{
  "arch": "resnext",
  "model": "self-supervised image encoder",
  "train_examples": 395000,
  "crop_scale_min": 0.3,
  "activation": "leaky_relu",
  "weight_standardization": false,
  "kernel_size": 3,
  "temperature": 0.3,
  "beta2": 0.999,
  "beta1": 0.95,
  "shampoo_beta": 0.999,
  "batch_size": 128,
  "decay_fraction": 0.3,
  "final_lr_fraction": 0
}
Rows from block 4 of a small self-supervised image encoder, named by matrix and row number. Rows with one number belong to one channel. Each number is 200 + 20 x the weight over its row's rms, rounded and kept within 0 to 999. All counts start at 0. After the name is the row's rms in percent of the matrix's.
After each channel's rows are labels from the 100 images, of 14976, where the channel reaches its highest value: "top examples" is what is common among them. Only what is clearly more common there than usual is listed. The data: single printed letters, digits and signs in grey, bent and noisy. In brackets: how many of the 100.
# convs1: grouped (16 groups) 3x3 conv (model.blocks.4.convs.1.weight, 384x24x3x3, each kernel summed), inputs within the group 0-23
# convs2: expand pointwise conv (model.blocks.4.convs.2.weight, 768x384x1x1, transposed), outputs 0-76

convs1.72,056,165,198,230,215,186,190,229,219,198,221,206,251,207,222,183,212,201,171,212,198,200,208,175,197
convs2.72,106,201,189,198,229,158,187,207,163,181,193,245,162,184,188,218,210,218,168,195,222,218,227,228,217,155,231,182,225,179,193,205,236,229,203,180,208,174,195,200,230,158,211,193,132,180,179,215,217,193,213,229,216,235,207,193,168,195,176,203,189,179,197,176,208,195,198,190,157,216,212,164,215,196,190,205,218,229
top examples: the character - (32)

convs1.238,129,196,212,200,202,197,156,190,204,178,222,208,205,209,217,249,198,191,219,195,192,230,187,227,164
convs2.238,098,175,162,208,202,221,224,160,182,189,196,191,208,225,189,195,179,214,199,212,205,187,182,201,202,165,195,210,198,205,206,207,194,191,179,205,221,198,158,213,212,197,198,219,196,163,180,204,181,194,227,170,200,201,213,241,230,193,203,170,182,229,208,174,236,202,214,203,188,173,190,255,182,217,221,199,217,210
top examples: dark on light (98)

convs1.16,063,173,177,206,185,163,219,180,218,170,220,189,218,212,246,221,220,197,193,204,189,202,206,180,188
convs2.16,116,156,182,176,180,183,208,171,252,234,184,185,196,184,203,231,165,196,206,176,202,189,226,160,211,192,196,203,209,190,191,191,223,198,199,162,230,186,213,189,216,205,216,199,251,202,202,190,158,199,173,153,193,159,205,179,175,208,197,202,213,198,210,197,208,197,197,199,181,194,209,200,176,208,160,187,195,194
top examples: the character x (25)

convs1.213,081,198,158,193,201,215,217,209,199,171,218,215,183,205,190,170,198,242,192,210,189,176,178,230,223
convs2.213,090,198,192,199,177,182,193,222,213,182,196,196,244,212,189,193,193,203,181,187,208,197,190,212,198,208,209,232,197,214,228,193,190,204,170,212,189,195,231,178,195,211,228,218,171,208,170,195,208,217,184,187,197,173,187,207,192,205,188,187,201,187,180,201,235,205,204,204,247,197,198,222,172,203,202,208,173,194
top examples: small letter (73)

convs1.2,126,199,207,184,171,176,245,210,189,171,194,251,193,206,209,224,209,202,203,193,166,197,195,192,197
convs2.2,114,247,220,221,208,192,201,206,170,201,211,228,233,138,181,216,184,211,207,193,193,198,198,187,212,215,282,201,135,248,196,232,205,199,195,195,211,180,192,196,180,204,197,198,190,191,197,211,181,207,222,255,200,229,191,238,208,181,184,228,163,227,209,192,192,212,200,234,207,221,197,199,188,188,219,191,238,212
top examples: the character - (47); the character = (44)

convs1.332,159,196,201,149,234,219,194,199,172,183,212,202,191,219,196,212,200,198,231,230,182,233,213,203,189
convs2.332,116,185,247,203,205,187,198,248,221,221,224,209,216,227,219,221,202,215,223,203,209,240,212,245,217,189,200,193,208,180,270,211,202,199,211,169,193,191,184,196,195,232,242,200,170,185,238,215,160,204,193,187,178,186,212,202,222,223,200,196,212,207,197,211,196,185,197,213,165,199,205,197,194,180,212,209,193,206
top examples: digit (32)

convs1.362,158,215,197,198,193,156,200,219,216,199,220,189,214,197,157,210,201,237,202,185,211,209,210,188,155
convs2.362,136,190,218,227,173,209,161,194,241,185,199,215,188,185,218,200,195,181,213,185,189,178,201,218,197,179,156,214,207,206,190,146,183,214,206,175,198,203,171,230,191,224,232,210,127,178,200,172,163,207,165,216,160,168,212,189,191,208,239,179,258,213,195,195,215,198,221,211,206,174,186,181,196,289,171,221,221,216
top examples: dark on light (78); serif (53)

convs1.206,139,195,209,205,212,196,225,210,190,202,215,189,220,175,196,207,188,171,241,164,180,168,219,225,173
convs2.206,095,211,169,175,188,238,227,228,190,218,198,201,184,189,190,254,198,211,199,202,228,225,218,196,179,195,229,215,191,174,194,221,208,207,213,218,201,219,166,199,209,203,199,198,146,192,205,211,188,199,185,219,189,198,210,189,197,226,197,211,205,198,193,195,171,170,199,197,170,176,208,206,218,232,159,179,177,201
top examples: the character - (74)

convs1.336,120,209,192,214,217,199,193,139,202,186,179,196,210,255,199,193,185,192,173,192,195,194,203,187,202
convs2.336,111,169,184,190,181,213,196,191,195,228,196,225,185,195,223,209,181,150,224,211,182,208,225,191,222,201,273,210,190,220,179,228,185,210,219,182,189,217,188,190,184,206,227,172,219,202,221,191,176,207,176,183,210,167,178,195,204,200,233,206,223,211,190,170,230,197,213,192,197,204,194,166,214,167,228,203,179,183
top examples: the character - (58); the character = (41)

convs1.47,075,199,191,196,221,197,202,190,207,151,172,177,183,185,206,188,197,212,201,192,187,190,192,245,245
convs2.47,080,208,217,189,204,169,183,194,193,220,198,220,215,160,198,205,204,223,175,217,191,209,182,173,191,174,212,197,172,215,223,192,210,206,161,221,185,208,204,213,220,226,238,238,261,210,193,180,195,189,231,211,190,196,202,213,181,230,190,191,221,235,205,180,184,164,203,190,228,215,207,241,239,215,235,214,226,208
top examples: the character - (32)

convs1.34,093,210,234,213,185,215,219,204,178,223,182,216,178,183,202,191,211,231,194,210,215,193,189,147,178
convs2.34,092,198,191,210,178,222,195,196,251,200,203,213,186,203,197,216,196,200,188,211,204,193,188,205,191,206,168,195,161,219,236,198,169,196,178,152,213,186,217,226,199,203,193,191,182,178,222,226,225,219,194,218,176,206,181,173,192,194,215,187,150,206,195,177,209,166,204,215,175,223,176,195,159,197,177,209,205,187
top examples: the character - (53)

convs1.267,100,189,190,211,234,196,202,198,216,241,163,181,175,223,198,195,241,186,218,175,192,192,186,212,199
convs2.267,090,165,168,192,206,215,199,177,160,178,207,211,205,204,195,194,200,205,225,218,186,170,156,176,177,201,232,209,184,178,199,166,229,191,191,205,214,173,164,198,181,207,175,224,171,198,177,196,192,215,223,205,198,262,216,198,191,183,206,228,170,199,206,192,191,226,209,176,206,195,189,201,226,227,217,195,183,183
top examples: the character * (36)

convs1.31,087,216,223,220,202,215,222,194,157,204,203,217,163,198,193,197,213,203,199,228,220,204,212,162,167
convs2.31,105,205,188,147,190,189,213,231,224,215,220,194,228,212,179,194,199,205,179,217,212,226,184,194,214,188,161,185,183,207,193,188,174,179,219,217,177,235,207,244,231,215,184,191,189,254,184,184,209,194,216,189,200,175,179,172,199,202,203,180,204,196,207,182,201,225,192,223,199,186,214,203,174,210,211,218,214,197
top examples: the character ? (29)

convs1.1,092,231,173,200,181,196,185,219,208,178,209,199,185,204,260,177,208,209,211,232,201,185,182,207,194
convs2.1,113,238,195,195,173,215,241,216,161,166,178,200,237,201,191,200,201,196,194,219,220,203,222,192,181,182,181,154,210,190,208,256,190,193,180,209,220,200,190,199,196,240,171,202,260,240,218,220,188,204,181,185,204,189,245,221,214,214,207,198,179,191,198,195,213,191,192,197,165,197,197,199,186,178,164,178,202,216
top examples: the character - (59)

convs1.109,102,183,181,187,197,196,179,213,180,180,203,227,183,207,190,192,214,237,196,201,230,186,177,235,239
convs2.109,097,218,187,211,188,179,206,204,185,238,214,233,201,171,193,213,156,201,214,180,210,215,234,207,202,224,203,237,220,225,225,226,239,195,199,178,204,216,173,234,208,193,187,223,191,178,235,203,230,198,250,198,192,169,226,193,208,217,211,173,179,199,187,230,249,201,198,211,234,222,204,203,174,193,248,221,242,191
top examples: small letter (75); serif (58)

convs1.45,059,224,211,202,198,190,205,160,188,190,197,212,169,163,209,154,190,204,217,217,206,226,172,205,194
convs2.45,102,178,183,206,207,222,205,179,250,221,189,195,220,193,210,182,184,196,193,223,168,191,212,203,194,202,142,174,183,211,186,190,213,196,227,212,201,204,169,192,233,190,238,174,153,188,229,220,266,201,193,180,222,187,213,223,240,227,227,176,188,191,201,197,211,200,204,223,223,183,197,188,230,243,213,190,196,211
top examples: small letter (61)

convs1.221,058,209,216,229,199,181,229,175,143,196,207,175,203,191,198,198,200,175,196,218,197,227,200,182,223
convs2.221,083,245,161,205,187,199,202,199,186,214,198,199,225,165,207,226,194,195,200,194,218,227,217,190,167,184,218,195,203,191,203,249,213,225,174,191,192,188,185,204,228,154,194,190,254,189,233,185,241,205,220,182,198,238,200,189,154,194,184,235,212,197,173,199,222,178,188,195,176,200,230,213,211,194,230,183,210,206
top examples: small letter (69); the character x (27)

convs1.173,082,188,173,197,179,222,207,216,232,203,154,204,201,254,210,203,195,210,180,181,211,204,197,195,217
convs2.173,100,180,203,179,200,199,225,194,207,147,196,217,236,199,223,234,201,189,220,178,218,172,187,199,204,171,211,199,205,220,175,186,195,198,233,215,201,198,179,206,185,218,207,257,155,211,191,211,202,210,226,181,239,216,178,200,167,183,184,195,166,206,206,197,174,195,184,158,202,198,217,199,220,193,227,217,242,201
top examples: small letter (79); the character i (39)

convs1.66,113,193,162,220,206,221,230,212,159,187,218,252,207,194,212,209,201,181,210,196,193,208,211,188,189
convs2.66,093,202,214,217,176,167,222,206,171,215,214,221,233,244,184,221,233,206,184,243,232,244,217,202,212,217,187,202,222,212,148,195,228,198,176,218,199,217,180,186,226,225,218,193,269,236,176,238,209,203,209,240,216,216,234,183,196,214,180,229,207,222,212,226,174,160,195,180,147,213,191,222,176,195,197,187,208,191
top examples: the character Y (32)

convs1.51,073,189,161,196,185,228,192,198,174,198,201,225,222,188,188,235,194,175,206,188,239,221,223,212,203
convs2.51,104,171,206,214,209,208,218,207,195,170,190,181,193,208,216,202,183,191,205,200,199,184,190,206,205,214,219,220,199,190,214,221,223,216,205,196,161,198,210,216,168,208,205,187,232,197,220,189,203,209,180,175,226,186,200,209,207,188,212,187,154,198,166,194,196,196,212,200,213,210,175,220,177,228,219,167,218,200
top examples: digit (32)

convs1.204,131,209,205,214,203,207,222,212,201,219,194,192,194,177,201,220,222,163,235,187,186,156,224,209,167
convs2.204,097,232,247,197,186,209,218,191,202,202,209,185,157,224,206,218,187,174,181,213,183,209,197,193,204,186,227,235,193,193,206,164,186,213,179,220,208,145,219,218,194,200,207,189,177,225,191,193,219,197,213,211,195,206,173,240,217,211,231,186,211,181,191,222,199,201,191,167,179,223,210,190,211,240,204,229,194,162
top examples: the character - (72)

convs1.217,078,212,230,217,196,212,172,230,215,232,204,195,213,161,216,168,199,202,192,177,196,166,215,212,193
convs2.217,113,249,225,203,211,241,201,186,217,153,203,208,185,199,226,198,198,179,187,190,188,207,207,199,217,235,211,200,178,207,190,180,238,207,203,187,204,192,179,190,182,195,210,202,204,204,198,226,218,186,236,164,181,216,215,220,225,239,195,227,209,209,218,229,216,185,220,238,203,231,187,183,196,180,240,200,208,212
top examples: the character - (62)